A small multi-label image tagger, trained from scratch.
Model: 14.4M parameters, 24-pixel images, arch mlp, layers 12, norm rmsnorm, activation swiglu, width 384.
Training: soap at rate 0.0026, batches of 128.
Data: trained on histories of elementary cellular automata, time running down, 147500 training examples, 13.3 epochs.
Rows from block 2 of a small multi-label image tagger, named by matrix and row number. Rows with one number belong to one neuron. Each number is 500 + 50 x the weight over its row's rms, rounded and kept within 0 to 999. All counts start at 0. Numbers have three digits each. After the name is the row's rms in percent of the matrix's.
After each neuron's rows are labels from the 100 images, of 14976, where the neuron reaches its largest size: "strongest on" is what is common among them. Only what is clearly more common there than usual is listed. The data: histories of elementary cellular automata, time running down. In brackets: how many of the 100.
# gate: MLP gate (model.blocks.2.mlp.gate.weight, 1024x384), inputs 288-383
# fc1: MLP up (model.blocks.2.mlp.fc1.weight, 1024x384), inputs 288-383
# fc2: MLP down (model.blocks.2.mlp.fc2.weight, 384x1024, transposed), outputs 288-383

gate.454 088:491462582470492472490470420524462528534495455479456572449427541488496543562441401562451482406471556530548480503568458508512441511451509547504409434476481511388491595497460493542548509518477582438516528417518510493434395493504527447466425623423498539485503478477501483475474574546544549554
fc1.454 092:480441456425550516491391511496451570582577482604432422475638485464487461543451575449415499489464467496453501496442605489521449483513472508546485551479500483531529435430540490477478595475500509549447517493454513435565542474445349461547580466475523552455530544506470538482444501529434441528
fc2.454 105:483577536421371513452718489542438556528514538514525593433537473559464405488589434478516550406454491517526530391471474560515562497485528474499498464571466493487516579505385482459497478460495626529550484531426531538524520531406577475510489402497496482510567442470437578444539442522476493494
strongest on: 000 turns on (83)

gate.197 081:513440441478480462456426454513494465550457480477461467484542509538435480524469441510418511475486534418397423487438527441514459438540453541450480468614528549497572514486533473490488626490524449491457425495400504619528548480508482485491550538520567535482561522496495447425400435599477466495
fc1.197 083:558495550542485534451509558491471526516402442456542538550515477499540500544503606512452480500490528423610538489555423513554531504523554524527478519543520516535434459453555550433538575417512479548502469453518503472468438434528506521445465653377513517530516442464508503464638449426457524513
fc2.197 091:490479513488541517536519550539517450486516581511455444487462466500413451453574484462485488466502567589542539521490510486496521532516489518549435525496361493546487429514455442473511494520516483461433518605532520510485563526552438499469500510556501493450611520642455559544468436542522445547
strongest on: sparse start (68)

gate.180 086:544615609461551463452485451471458543521575475388520440527496494546579517491443486548559447477502501521462510424475452465458487473479619390471400491488499571563547454486475537463496445526514458453544451507524507438528544535509498560482524631498503487526569512468534515375509435449536490609
fc1.180 085:475580568390560419427521560467457594460519483465602445489421602562563510455545505558478536485519491464489482457463420442423502485489572473497485454515451516558505432608448465482550565522448555524491443585456583531406475532503527549541473549451545538581573509476528550544511366499616492646
fc2.180 100:472461429430483495471443447499382429535422431483556516456470539537444451452352413477481444442483535495470525473541507481516524437520573400543401473572552506470529425533524470514485421557521555558506427595522499604482511447547495445516561458526521528459522478465535571557518586475576508517
strongest on: 111 turns on (82); dense start (60)

gate.395 094:428430523521579517588498534480470499351436457508556394449525455534607548487485472500523436447547577470496438544580439564575563435521431487539450491448501534459538494515563528553431451477593505331499481493540435443508442381474557562563329478509464483463567461444457587452484509512476456393
fc1.395 092:450564495452513426603465462566466555511567565458440533539487463510511517576601519521535551495492528421478527476469474505460434553542552429558467584479540482503476562528480503393468494518495477445519496504533500446605547495474449522596502550551436402415558361557465436466493516514525477453
fc2.395 088:532531550556513437510515503471547488480494563566567490493509505438566530427525426480451402500543460542475454595461601577464515502483459564512469463451493466538409417417505469491468461462486535444541503459497394522585495594489433455502440425497523544461451634477465399586433537462436609474
strongest on: large cells (72)

gate.646 078:526626532543561380497509529534527484449549475430497496457454422455506404562495476496514492547470540540475434460466512546535488468536530472547498508558499532461422504403461594501542527445461467499562451509443527525553467451568566484528529436532584420540370614513512541496510448477471501567
fc1.646 079:447438525493545542569536451471474437578488531498509460526511561590554597446467527516521557524482512462408568490511475530498445488482491511438485493498543509398569485639541505616477399534520573477521532561499467498483491502449438467487475557485578548536576445514502537461444619494515582481
fc2.646 082:499479652467460492494392523505571477499504459512576495390522523515554455467450415514404498470509488511477458541482508512527509487477507430460648489429576502509429495477606475433455463545419529470524558533509491546648474462542544444393472512554447408440442562599445575541528635483523470513
strongest on: large cells (68)

gate.556 112:557472495514553541448487428443533509586519482524528475451524436460510480537509545501402469435556548539553511494591440517444469567488507533444543465571528568537514478543498519450507558466465451504543551462495509519477551433464582490469517522430511511548492526522358541529443468561424477434
fc1.556 118:417455422429490574465561517452553461440508532484579488355513428570545385580489522597547477524499527546488453445539516399526445458496444541537426559561449460545559498494537523503453490548548438440405475445519432484486468498487506498441405570453574517544563512573451510533407556524522431621
fc2.556 110:550445528481520455521508502455395537541446459481518454559545572497477520463533450597530601532540611508520521493458488540501464331473478598544463464496514543527451605526457549428454575537496485475556559530458543541505463549523432371521433451512524499515386627487514369482519486578526519500
strongest on: 100 turns on (82)

gate.636 102:613466444490510482559442445535469584479424509446459540429517477593503512504551517476470455530541379480547509482567436482469523480578469485504491469540395457517545466582438487483450497513494437498415458464452468526517350443554494491489453480580465600499483537487525492478540442556413521468
fc1.636 107:588559440524481434583533530426551440488398541439461474477512532481591422531516485481535519507515453475506529517475497518552513528578579479438455469567468499506522557483464497430499470487450509491414456534449465598445467502553439405432432564540571589419523547418504479420559434617431462622
fc2.636 089:480482603459487501585507555435464534575520563512473497518480494499534557500458607475456521461453488505570538523552581477463540441472538564493513618468520546522498515413554523454475505503575527522567483511480509473483621667553532508414515530603552502486504467468511595545442524439595510462
strongest on: 010 turns on (79); large cells (76)

gate.753 110:430470501450507514555533499523502472500494462547497541456547555538511405496441482428586456536550496539542590569574513515501491516473536532525505498427460488548539539553534448523554559484385439583433376447529589467543559580523396559564501410601480513496506483437469549427459457519539537494
fc1.753 114:482432502455472471431515473538466514540506578555454443523492407489481558465407516520389532531437499473448464494490513545524434561517433494571452466496543519456470486423491500523448450588547582518579622480510475527545468455499528441470487467458523481544503440545456489462530470538494503549
fc2.753 117:554399552425507456471460449518602529507512451613477550619510514375481530487430482519475483588484554480576546484558469493522591438514460492518579523503421465452515497457553520533507464490545400483505580505465543516577447504540424442493533525629500520545488531463480518513537506468445532420
strongest on: 001 turns on (78)

gate.467 117:545443463480534469516540480411558523521393443551523497485475523553481456482401455517551546556572568454433489468482486529491525527470459531502402480486420516482457468498538591439472604582601493581528524507439479545472563533521520510555428404481485476480519449577413434542459501381533448440
fc1.467 115:544460480453599504566515421449529473539470432603597511485516574419480456447475424556512441486470570468442461515459571535508483504543495537561476484445546541498516539492584538375401495579569551482503449535410539515515534497482600421456502448556551578494556436469400476439477536527497501478
fc2.467 118:537461559522494585504439517515467563492504511470437414438460417449506461556522533503588585531525585396517506517499473515470563531509432457516549594499460485423549546489454516418578609490479478512448483488460544402511501504385452469462615557500461531572496531546387471497557476510525587516
strongest on: 001 turns on (86)

gate.275 092:464494515560486511548541444478480583489509446570467449463501501508505489484453448546478539518504548469604535547477574465527464505558452451517460533447456493525493431468428548506422574513520495441597489516582564577530414516476471436440446487525514499565526558533575456509457504512507490479
fc1.275 091:588530469528581459494402437536483490556527455547499516460541538457447434518468525548514490566437462570458438487584481553423523485396470502550520505428493505474541575525526472525508452557567525636418512480445475523565466544455489547614450439494460539501494473532463563515478600452483478556
fc2.275 093:563591403435501494547575542422501504526476537430516475440543480460534452537586477437472456394468498446486493510514506611518509561510566505457530526525423485519479449480487555527517498499431399609418554457568448465531471386505563454553582607511495483569583500479564608563466452484637543471
strongest on: 110 turns on (80)

gate.474 090:436469434484486484548530575535424488484559466598423515467550508372458607545435519566432462545444533584480399507468454564504603520564443466451509521427552461575421540414416416512498620434470461556462487491514509467505525427465457505515475550479480433506425536440476485468476478417414485437
fc1.474 094:517506537485468514498393465465493579530524471499495534543535451519505430540548540339453460428441597551421456416422476507472394473454533387521543480556408479435622511422572562490453584529522538445566528571512582462516524483434520596453471513490572466461469390546449561507587424469474519523
fc2.474 095:545443454488556509513551524504561516522541496525515485488455567483455407526464561536578495463506498497543515432482564502559396494534567501426472487556419533503483432473542504568500526449428474449502467489536528474543519510442384425474572416479465499532482471592455497447501403529441501563
strongest on: rule: rule 90 (28)

gate.9 104:522460487421398462485499402563507457514511383462364504516521496468514426539541500452418543534410451550543537510479470431592538600594538597562536481547486508506583404447442555505550585518526523511358608514531438636554522438496434513478552504503554500515473458412417530468433560463558462528
fc1.9 108:443473525413486482418534563558462542470496581535485453530480552559477556436469567512574562467577494547484563557511434456463511506475444418472480474555554430567498491484460427604507528453470553550533446552512530503483486533464494535459554497501484450470469558520449473496590505521564465442
fc2.9 110:492487532548520538514444560455586479485512519435536463485497464533511522559444453539503520489528540518606524541563483574512479407482478416596548626531452499493506460531483471531449511473547626491392514488461465455443507392462463465470434524394532495506414526458507588537509462472426504500
strongest on: 001 turns on (83)

gate.608 094:474599527411534441529456539540459513458556506525494501449442470571393465510539475581490473528497531526507637444585516570546455458512575453496456505527504510511538512494423438591555503550489539474532462487520498634491392417407555486469454563430596470493437425545484501480504498510538449566
fc1.608 093:582586529427583484494446510569479548374498510548510543502512407534382402554494505528585436531481538566527576567502519593510464506516498456456469449517509553511558408478484524622541573532464476403535486509510530580550403447457604438501473423470513493461388463518434453444472501462532548592
fc2.608 089:556401435582528444528513495482528565564520517513451513598438519544456399519477511617633550523514461561537570490557463473507563631468506502505396499419562587476516542508528460470546555509479526426353456480494557525439564592542558591479452380413453536543547473478525461419478475501555418482
strongest on: large cells (68)

gate.507 109:502532403447501618459424409460463489561524470444483448452461466538488508396465446518558471517432528531440511494471515605517506535614569513378491492525494499504491517513465486464546547593470479401554431560515481573522557456516540567590381497484466399507484444503519575593513417447469462542
fc1.507 111:459521541549532462492550468517601492444497558434512515551545537432499470499505467553470507483559528444483474503471480540465460486546455590554530477478521490454584553465480507426469546474409546471399537506440504440497489612459433509486520433504571464502425416522471438404511536519578480485
fc2.507 110:556395537424432492622569443504453526492498520484515550538517479539501483580557382503485503516571440538461537542603538576435549533494500369526514473530521475509550437512438523529543510523444476514479503541514445415439507535532429556492522574502519579518558410458545489502438477427426498436
strongest on: 011 turns on (82); 001 turns on (80)

gate.500 092:532465493517436492534449654479591480473607509464520587501478456450461494377481508426577475447515576594620602414568505528582550412453597508483518519429560551469536550488515532511479515534483479541559420495487541460488518406493457495542506471573465499518487506490481437497439545468568566512
fc1.500 091:493565493512542531522462532590457464456534519472521494457579488446423530526485543488433544489521461454455518514433460533571516530538514527516502452590460518412565422511455446559461482512453488514487345453382479594517484493499547480598517503459575488570440580440591535464373525507481547466
fc2.500 102:485488416492500475470518498514570500431523480535466513560548586457432418485580588453419438564458508537540447409506512560543474559436444524500528556398488518408497554492509463487551589496463571450410573590517524578540463560471477530463502495454537497529530615522518563608530549422427605546
strongest on: 011 turns on (80)

gate.717 095:483547587495552589403459513508474550421548581428442569452514469485470519543476563531415504492508539386505420493442428555450532484554470507467469447450534409526516480525537482507461596528454523431509556487520359520441546418574602531518529527483566495500500513475537523552474531516485522617
fc1.717 093:490516502488400404489497489448563489688467482622528447511522430507489521520472373503542500508504474539439475508413585434561491430506513514531492539518588457453477536536540415508400524399447540490504444502529531473555522470491455495515551448619501478528450486511521482465580413581434474468
fc2.717 105:611463417484479473544498483473427612472448519532465426523507535429471524638462639523476569451513396427509608436526509514380484502454596500520469589553559394486524558538454561443565652516504478482553437420564563400560545575573603506508507478426514499489443438524497582558506488414491533458
strongest on: 011 turns on (79)

gate.298 081:461505525473503512461411490497552476455471558490442516551582434541541510529566500530425490521510479561531452558472508515483508405481525515479609394663576476538397483501528542487523452488447562568461522490405457500506582511429540407533495612515502537540472607464525559450522473464564559474
fc1.298 083:518534548499535504446563559525544433475584469491446431429467530434474497518437546485596471510506514424572486581452528506581539525497520493526601602478424516575535528565434489522502477559463610421538593514491544472495485470626522500515552389549497535437576404493439475419494442503499510463
fc2.298 097:527469481473498474436544518495403491450503534458512497476588488490490574466540525443614530451474481515397537466379591424466406494466500487509554463534553563404517407453467559468538488494591513654406494479494458582560517491446439556446519517523498491446464607534583516551435493525389568558
strongest on: sparse start (66)

gate.300 117:494589460449475504443453476486492507586596498505435447380493472479512573476557513516535476546527476447532516508514544523530545483533535496474526622511515497526498453499471473492473491509385455449514432673554512494529558508600506510505492584405452536429548514505453433557432575564428468546
fc1.300 120:468599453444375538493505459473495495447556465525460464447494549493504527486428609503594506559531516465461575584571449423552528438499528511445466544475438454393550458537462460498470495479337536373519364540521491541496502537539458504531458511486462499435531445559499382518516452432529473533
fc2.300 113:569485569421467474567583457479446497424446456437445466460533538538494497498379567484538480568465511444550435480499487549569620564564589545494431532522623499505464454537538494464480432495538451546536542578423469530333472591531424480538491491649459463447533442472548482524530591450449472486
strongest on: 001 turns on (81); 011 turns on (80)

gate.81 100:520557505466527516474511462498515571437529589511535484426452509493592426438493552524532542481532469489445580494480503468551494566455438536590515566509544502565486589474501546478467519563434547555484557459451474470446406460443491545510507421505468481502571511457448555453496500494605516445
fc1.81 102:474465441504477590489502471549446537494487539532542523569565504517539419496518609495438523448439512479472517500486526474558518490512498443585457385488495556541499577533550468483488524476453478514511569576458454509444539548627507444566587479466570562467569508453388512481495487423435492551
fc2.81 108:445537420530502484534493577506517429506553515560495433484492461526504482398486487463502535555499546392568487540471471473423444483527493461528513502521560522473593496414499461497506581515536624447608456525566442516428569448555410463521475546505516574511456464497476432530522497544430559537
strongest on: 100 turns on (80)

gate.249 072:477500516485414519455470484443544537481478437535561498503622371508501433465534513484421445480520500499434470434472380502526567489513539510474532430522478470551584509530467477395500555522490515525418486541465455492479458461429552522531470501502491474543536587508529553472504463595427584561
fc1.249 071:465464525501493541458457526486521603533461503513473564554500545577565569466475516463502558506524585359549524551494400501557513513522496558469586467524521502573550449586471477458490564470523482470582535515507526433437563585451528478454610491447466538559514526434458555542612520476616521511
fc2.249 083:466482468529403533498393464487462573519539534611477450535542518443481467465499498624505411499484491583552503470560521447486451505539453519459554433445443524506522529495506537454490498495459566469495498430501471547495482502550475523450571470469500507477477516516378513495557457558545510496
strongest on: sparse start (73)

gate.485 111:488481490514482567564431546425505442408529501429486541497567528427475557518552454494377421472461501513503503593510538502461432424460438589517564486459483431527500508445512484419465490550498511530464479456417496438448545460561501499482506520503608419524522458471566475424513555418534455560
fc1.485 111:484450454507479504555545455516525511440511597497441545573476537569553470406467442485525528457551484521467528421529516560442545598588509564593546538493453495566500438535485526472524509491415418481613466523427552489563482512602444460576511532558429441523531565505426419543467449474488402441
fc2.485 118:499516556530524540413587558495433535544510513530434500501428435455471484431473563490581502451538568565546492642562475651442500416578532482479502488540570530528497443480514481539492548414493474509506482563455554507396484401544558587556476479426496479485538457483505485446448555547548489432
strongest on: large cells (68)

gate.107 112:444564422474583543499468486517520484640483523457523546514540447505523481496542459493533500523518566402496458481468467508517469497563475539480510520512515524543494526475529492465566465490606487411457574565405508455450496483466516557574604614492424510593489568516491487466563516402467436424
fc1.107 111:605461525513405480525514560429476525434496507504462485513446512573453476494476499546397478486555514562531516456555570522468512512418474485521437533535416508394526448523449544486449455568432515567548440518554525548532504482452468506439391528445526520404534440460514491494454488571464525592
fc2.107 099:476430539437488540551422532536434481513453484554414500484473475508508512571451491499470595494568561525506396463510442570558517441540441462441456357489470510471514458588420502503526532577542608453500430507537466460558547430517570472569470608533493488551514542555584528542557465486511446472
strongest on: 000 turns on (79)

gate.224 111:472506597399411472486541532568487509581592465519510556608520524544523509511553518488478498493577478491493516596520661598352559561527440530504551474481446504440442421546441471444507522466597515512574492433475535571542468452483531482497517559524523517454476481472521495536568439478513411538
fc1.224 107:524520487487525555441467512603428447623520426523472559578514405507513427411509537442440493555491612430514395496467501596427548551558493495438496433459488538500460540562479510517450507484476554537490479513540452463506496466476483418436634505508473415494503524484389570551496459488491441535
fc2.224 109:474558543527537486448531577485558544531536435424577449556441502497463506491437556517449446436428588462445445470493558479537528532471478519562445412492519505451520533531531491481548492470501494479462431511455453538438503513580458427495464485559515487504463498500570581520431475481518543551
strongest on: large cells (70)

gate.43 079:549464515472543479466497431485449541527550552474471551481455547547410502504484535485537486499491502399535589426564461468483430593507485475398530428541494500461584463517510521558479543563418479545578459526511542408560431402579558481537435540577466502555520455606420441547468505467458469543
fc1.43 082:487539478522448457515531560441503441515467464495608569572532502441566487509508527489472391514492500498485426508537558469451508516428499472580585488541482458422467575466535585507551521488393548551425544540575498694522539471479518584611544449438620467543540477491572465557484576539455454530
fc2.43 091:587405424559477533417470534542404496493529529469410585517538527557556459576478419529556587539543513521571565502533551549481547422506479439494567577514483476429552460476542514488448544523517413527464429431515549579581477583557496467474535534563525566596425430446480586489504492500470488533
strongest on: 000 turns on (77)

gate.320 090:514499465547439449534480446526523427406590568487485516597500514468608523551528517463536473511459468470493518533539478531450409526462516514551516481506512464570442448480493571468493509506509441465531434471522572535525420428455531429496573527551453495446420465502436605455471515579502517510
fc1.320 092:562523528568478487449551458529495556356610496446527492559483423477497559497563543538514481506548485554576455429465453544440469525571534506583518401479510511586451486465456546395478453523489479445532526473507484471544447488509526410440537497522467412515495510473435532485419483554479496509
fc2.320 098:568467466568431478495360539428545441503582422477534508543441467460470537545484540496502536501449482481571633511501489459476492524533510469542449431461483510540418513495446529521483498501483463554556590494462494472570463567397472459514494516484515471478555543508513416436547565420474458565
strongest on: 111 turns on (81)

gate.63 097:494530467536476511498570595518512538468501588557494552529537406416532422434591498652530574468495523488441455518484429454457622532533530419481549504490472463527535501448482573497449461531518449445450464525443507503498565544498428423513506531414489483504520495517497550486533439532435525429
fc1.63 095:503486554537583521485460527420407529479579439519467494479474577558495465493597481529546459475445551435486499530457461530570489502640599527550555514486444527544449435582529450566451456490497567574473592430492439526515462561475642521492578519485440543591631452507527448559476494462597522509
fc2.63 095:559522468466530493512545461577519546567536453549521505579478457468523603476433498460472529478497410570513447487538475516487545468418532561433512551545460553491500494484393593568518454465430500529443449425548521503584545442463483450461492560453549495482439482460466448601430530383621432535
strongest on: 110 turns on (89); 100 turns on (83); 111 turns on (81)

gate.715 100:476534520598420535454540503489445571495559464536443531424465438465551472445478578556478479578529463581523440509500360469514552512519493505521493458476533535640469541487584545497501541471452477477561495577456512498491551524480484568465424498433585595547496516587582502461463482493551450544
fc1.715 098:520442441557483535411571500429518483469590477460480465542468542522445489488535527525560447571544434498495492474564456406497523425486476499574478610522447563546393449439537537568514566577509503505536516553517541452479569520510563525418467559465525444516425414537517464532435551507480529540
fc2.715 100:481491444543534521534396572460578444500429422439491498498466421489491408487454475531512487525523370427489505526512491603464611394532498569476551512520554497498500513490544551499504537524444483503455549480530488441471456507558541505476447492471477598482527508498600557469567509538416480486
strongest on: 111 turns on (80); 110 turns on (78)

gate.565 136:595463512451537580525547496547461536472636517539468513613471585491547504532516466556556494424487455559486415510544498506610515586484512496503525591571455419522510526559462476512534499429495418454447424524478457482476590415556462498564486576467397514415414456644503449448459482475501558510
fc1.565 132:640454498406523529567539470492543464472628459478479471522411514540583491582569538567456510537489482525493354491538570523570433584444513477553483563565490485460499499559466493540501559463514350507441413471455432533452518462504449553579414558480506538446485466557455400496490466389469573489
fc2.565 128:558538480549467474512510469494509420524488477505513525367567468526474511468510520414529553472461400460552453451487441470444557394494450473457499350558408550588485455481519550421484542509575589482514490526554510497511527552536479615471518428526485490530590494514557529534567488477552445485
strongest on: 100 turns on (85); 110 turns on (78)

gate.179 110:529535460487464475475489567439568508389477533524511536502521527623477484425542505508596550467521570494515455498484510542468548538486429508470442587451501556465512555561528446449512502494552430472458446502487476414586396544419518586545563473526517480516452454509432466529535497506557479526
fc1.179 113:548458472456463561599503649477519561505528508530571458505511434524548584467453546517502366546548486474448496530482546486478475422484554437625513501485580284491463473439457472514456479442551486502491534594486580506410530523555470462490462550495587491500522492466456544482561565462435463513
fc2.179 123:524507655522514450416496508519487510524545511455515505520544529521429481488491445545576543497442550526496421497452353526523483575558464556495494553523476405474497495485479437527496533524560482459522532443547417491536392441537453559544459483475615466433490408502449563431474482458463454432
strongest on: 011 turns on (86); 110 turns on (83)

gate.53 128:497532461484520460459520428489451536544524537553500526503482383583475532483437540481383445491538516498526499475533528520532512571434492489321552406541413540433572456496547519582574548462493531467581494523404525484568482611442517373469511632503454508524541455605472403436453521471484515512
fc1.53 127:430476497478574438476498493569545497519498538589550559517534455472539455481511524453424468557527454483504499406546561502464582470502499534455527498535455535483569540485545452590463521501559568534569550527349507549531442468462450420502526630451411503515377493535496560541509461518476467517
fc2.53 131:490502486433576483532455524462448502517540499528479449453524416553412551482588468492506430471497587587452476498496420492395488448477542601516440622544516455472535458475534535505505554434426388488510480577501498484508435523570509454534450463552535493521474470439492491538546556469429480563
strongest on: 100 turns on (91)

gate.644 083:480452523576479572517515490512425515487515496506551518498413483577599511527495488567515487509498479457501613514522475475508528538474460440555425561568492453511518498488480444552421509534494475591539408390502439526461481519455482594500459583603434425582485478418385549490546515496507540535
fc1.644 084:517468528488560497574462526515499507500442576508472501419533530525470494499488552430425464595552515490352529457494527507462466448467484469482522426543592477406543494503622471512543513538454540467559526569459473506548614611565533507539586446450422471534494470491520468548503587544484461439
fc2.644 083:484534414421414555444477447571515530444524518543470514528457454537502425447389483478417495509532470502503561527490468588470572612525567491497516446514461491479496500493431448435442612463605556615501530501522518546481479442509423510517461395481492508508548523600408525551440507481474568488
strongest on: 010 turns on (76)

gate.153 083:533427496471481486531487407564552518514559474440520474424478437505484500454543535462512485479510491555499606445486521484488501467541520521487556491534477490422515491444486493560450455480627492563531497553485456513656607508452488523536555579583497556516484418511472460436457547590471534530
fc1.153 082:499503497481542480534354414332550425552496504505448496529390616499506472574547512516501520544569579472540417473482515522478491411399430505520510507502487450523615581499525487482444458448439507417463474430441438467439451506550503472563530568501449473573480499501475512550527526440561431481
fc2.153 093:495430418551565480538468556517596519579513480500519496438496562468592449514542445497463516450511572372509499521566494485522548462516494448530430566540492427440445532480556514462480481549467423454446476556474507526391597448430518572527451490488456500491493429460451603523391464487484495472
strongest on: 111 turns on (77)

gate.168 090:509484457590473479454494531453482518473377540486526556494470530582537491472485468580452473457557494563481516500473555494550457523575471506493551451614401489527481463550569505545590601455484494585519420511452519479463504492460495589520474573472560582450448511478512483461550522527456510559
fc1.168 089:460484526563585457464496530435450540542479459562448510557460546446534480420461546562499490537448512493391421466366523535486444602555437566493466439478413526499464461520433521517477518492466529516459530542461393525566473485482456485605495529568497475557450529445529422548512450607533498506
fc2.168 086:521500521442462546330399495448547458536525500461463537530584523454480516515384467455517513530453487539580433589490521457533566379460588540503427581457436471473483581572488433581459516499436475467552550488586534595502588536509430464457442513530509541446441571567469421468533475429500534539
strongest on: 011 turns on (82); large cells (73)

gate.493 082:547436492571525530550545499411518607528535431585465508542449492476482553556423475525487457619410562507578545500596534485560541474497431521506479472467597409470591433564508441578476423526411593490443479560471554541485481487588492463486496526464516464524459491569450572503452495591536566496
fc1.493 082:457544489427550526486424502442467526433598536485552499530496530592526499496481498501610584474485450483408514493504516501518507516549485557452492511443440466515381557614501543399499398460515542468585577555538503496524430501490497425441515465563426587634556406512480485500492432503501477560
fc2.493 079:481520552520503509457490570471598478477490538617523546474473484396471375448487446525556612503498516424540545465433529451505546516519539471493516377452556490492429520490474514553498515532421478549460537431524406470440577579563454482509504526484469462508457504546534566494488530470550493491
strongest on: 001 turns on (76)

gate.643 100:395505506448544506551442501469547447571532542461621525584521515430537448471450488532515477409503522517568522510418501506519544505388456457469574462478476576597480486468440464515511477500485568521532484598442481508550464557467465461508341620513470461496531417450465489555480507526498581443
fc1.643 107:449494466512576578492533510551489441448550432585542486548559485423550398479549387625547506551510527377505518507416590505570506555451490474482554495505569566599460506586480503539505467496486503504480450504439500532481485532429555549418390559520610435473568490476534581437468493516498514458
fc2.643 101:498487560505488524592453351481462496502453473434500463462477477501417558563661481577573397478413542398480507488523469478446493451468510487471493520492620510426540571548565442559484522453508580551489566403557505521549603522542424547471489472416507553472454510510535479506489467484464473512
strongest on: 110 turns on (86); 100 turns on (84)

gate.126 095:517452472556508489590465508541468465485578406561539513517488505455496645425388456518538481518505551469546484465616455509448454512523483495481500471444531459483492447518434537509463402510514517536530449496498484411542483551486423541462466564454443466455542542517463505565549544510486492416
fc1.126 097:536514527534462519479533537565494491430348493558527558473466507540504434514584539548464505535543516490469518507517589496558500508418374520535442430551453475400445491450537475478500462582487504501505480573502530523455505472492535488446460487536640577460565487386529401443520457536613446616
fc2.126 097:491443460487421474409452476541499540593554528458438517536452551510532533492538428517468488539459551501519520527518601543569544613504478423491468505541577550420488517519474578564501450575535440482403420489475466509548556548475411466481494510474414560509403445516441472547549542451427560532
strongest on: 100 turns on (78)

gate.756 079:516486498450400550498503504518543467450545426531556549433399608520501421500565468386426487466511425525465499464467421477410345481550456475542437529507515490527394422427507507538548473579559574538537437540543426461516448491484473598491576517471462472483498513552523463550573503488501491495
fc1.756 075:524513481514579494498553474493494510498515474515483473488528479462479520579504505505507499513475514505563454455487499522540537491516506504407546469376474469484486509497415494528521551534462396452474498484589572550553571415562563443448537482532509513517501522438481511451434409535474585498
fc2.756 077:547397457530480512457481521486554539463547484552524556460492498556522534500491512450509563522583449443487448495490491475458540628409461423499483448445502473469540478552530469491491468525607565439420504471456502515480425478540600557520518508512539491558472452586545490536489517510584445532
strongest on: 111 turns on (78)

gate.370 098:575490581518482513441565471368532477537449509584530430383455493428506457468480488505544497599439517505555499529446514487562498388489470475563443526479552535503464401437443522567482480537482500497508439444507484499536547511499542493527556474511449580381442495488456414559495517447469453574
fc1.370 097:505534554505512514489491490417497527516494487576509512526449630460413402476532523389534542551440498440542494457412496492562491418447482389498440554412468508531456532517444505396464414491571615525531471507417552558535604472550489486451550565482445564470474468615533443577522493412514405512
fc2.370 098:481577471589565469514537502498477534451477450500563540496605467442554439502441474448454498553507543474471420419534547496456501538527506458448493569471495470550493509451492497430498511521522448407566492430524442571512478558476442504427480464395521514480503472484390585451522542503518517484
strongest on: 100 turns on (76); large cells (67)

gate.728 092:552615521404517516552529442592578517566557479497499527617479524442574465476474513568483526615504465389460456574565488495586387489463415529474572460492580479549498511462547571405504539561535511485494540492472508527515466489501551548509558632500506426496520512490527514502497436517682425562
fc1.728 087:463381484525430451473489514461559532560592494559494553515404436552408594445540450449593526552489572435535506491524503488477504528541479567548571529554548497471552418564579488494435500520434520597478465459539564447456584448452527628495458517553437529470535434580475539487517459503411490497
fc2.728 100:525463487472495417455511577493573518466466436504534514399489524461499532503428509531480562434522566441539440580507515568544573522560494530524511534564387405537498493417515529487408478454402560609641499422524520458490409533497417542510504575504569374536508468510509477586565606492429511529
strongest on: 111 turns on (83)

gate.660 109:579490509493466549516531480501527456508436418606542490429481495513455518531488455602500480458500464454588461555550469476532525490503498485508454548622406580529445554488540486504598477552444440484532563522468456481441462478455524552473505504475533443514531511526496465476537565458532591496
fc1.660 108:490546552497502466461517450475511493539495494464483475532522505531456472467549550567509508524451475500520497438593488395548519525432520486458537528497452481496463584526467485443513502490466525588610509484368533472515523509535513556487451494419453499560466469553461517549567565466550505493
fc2.660 107:459546497543535378427549561476528493446442545493478469596477554469511498531506554475479501523551477430448436489528421539500589471488494463527514558575433494568521503509548441416471450535493479478463435518484569467404481390519491459421488454455496502570473413455493469402464618473424633516
strongest on: large cells (82)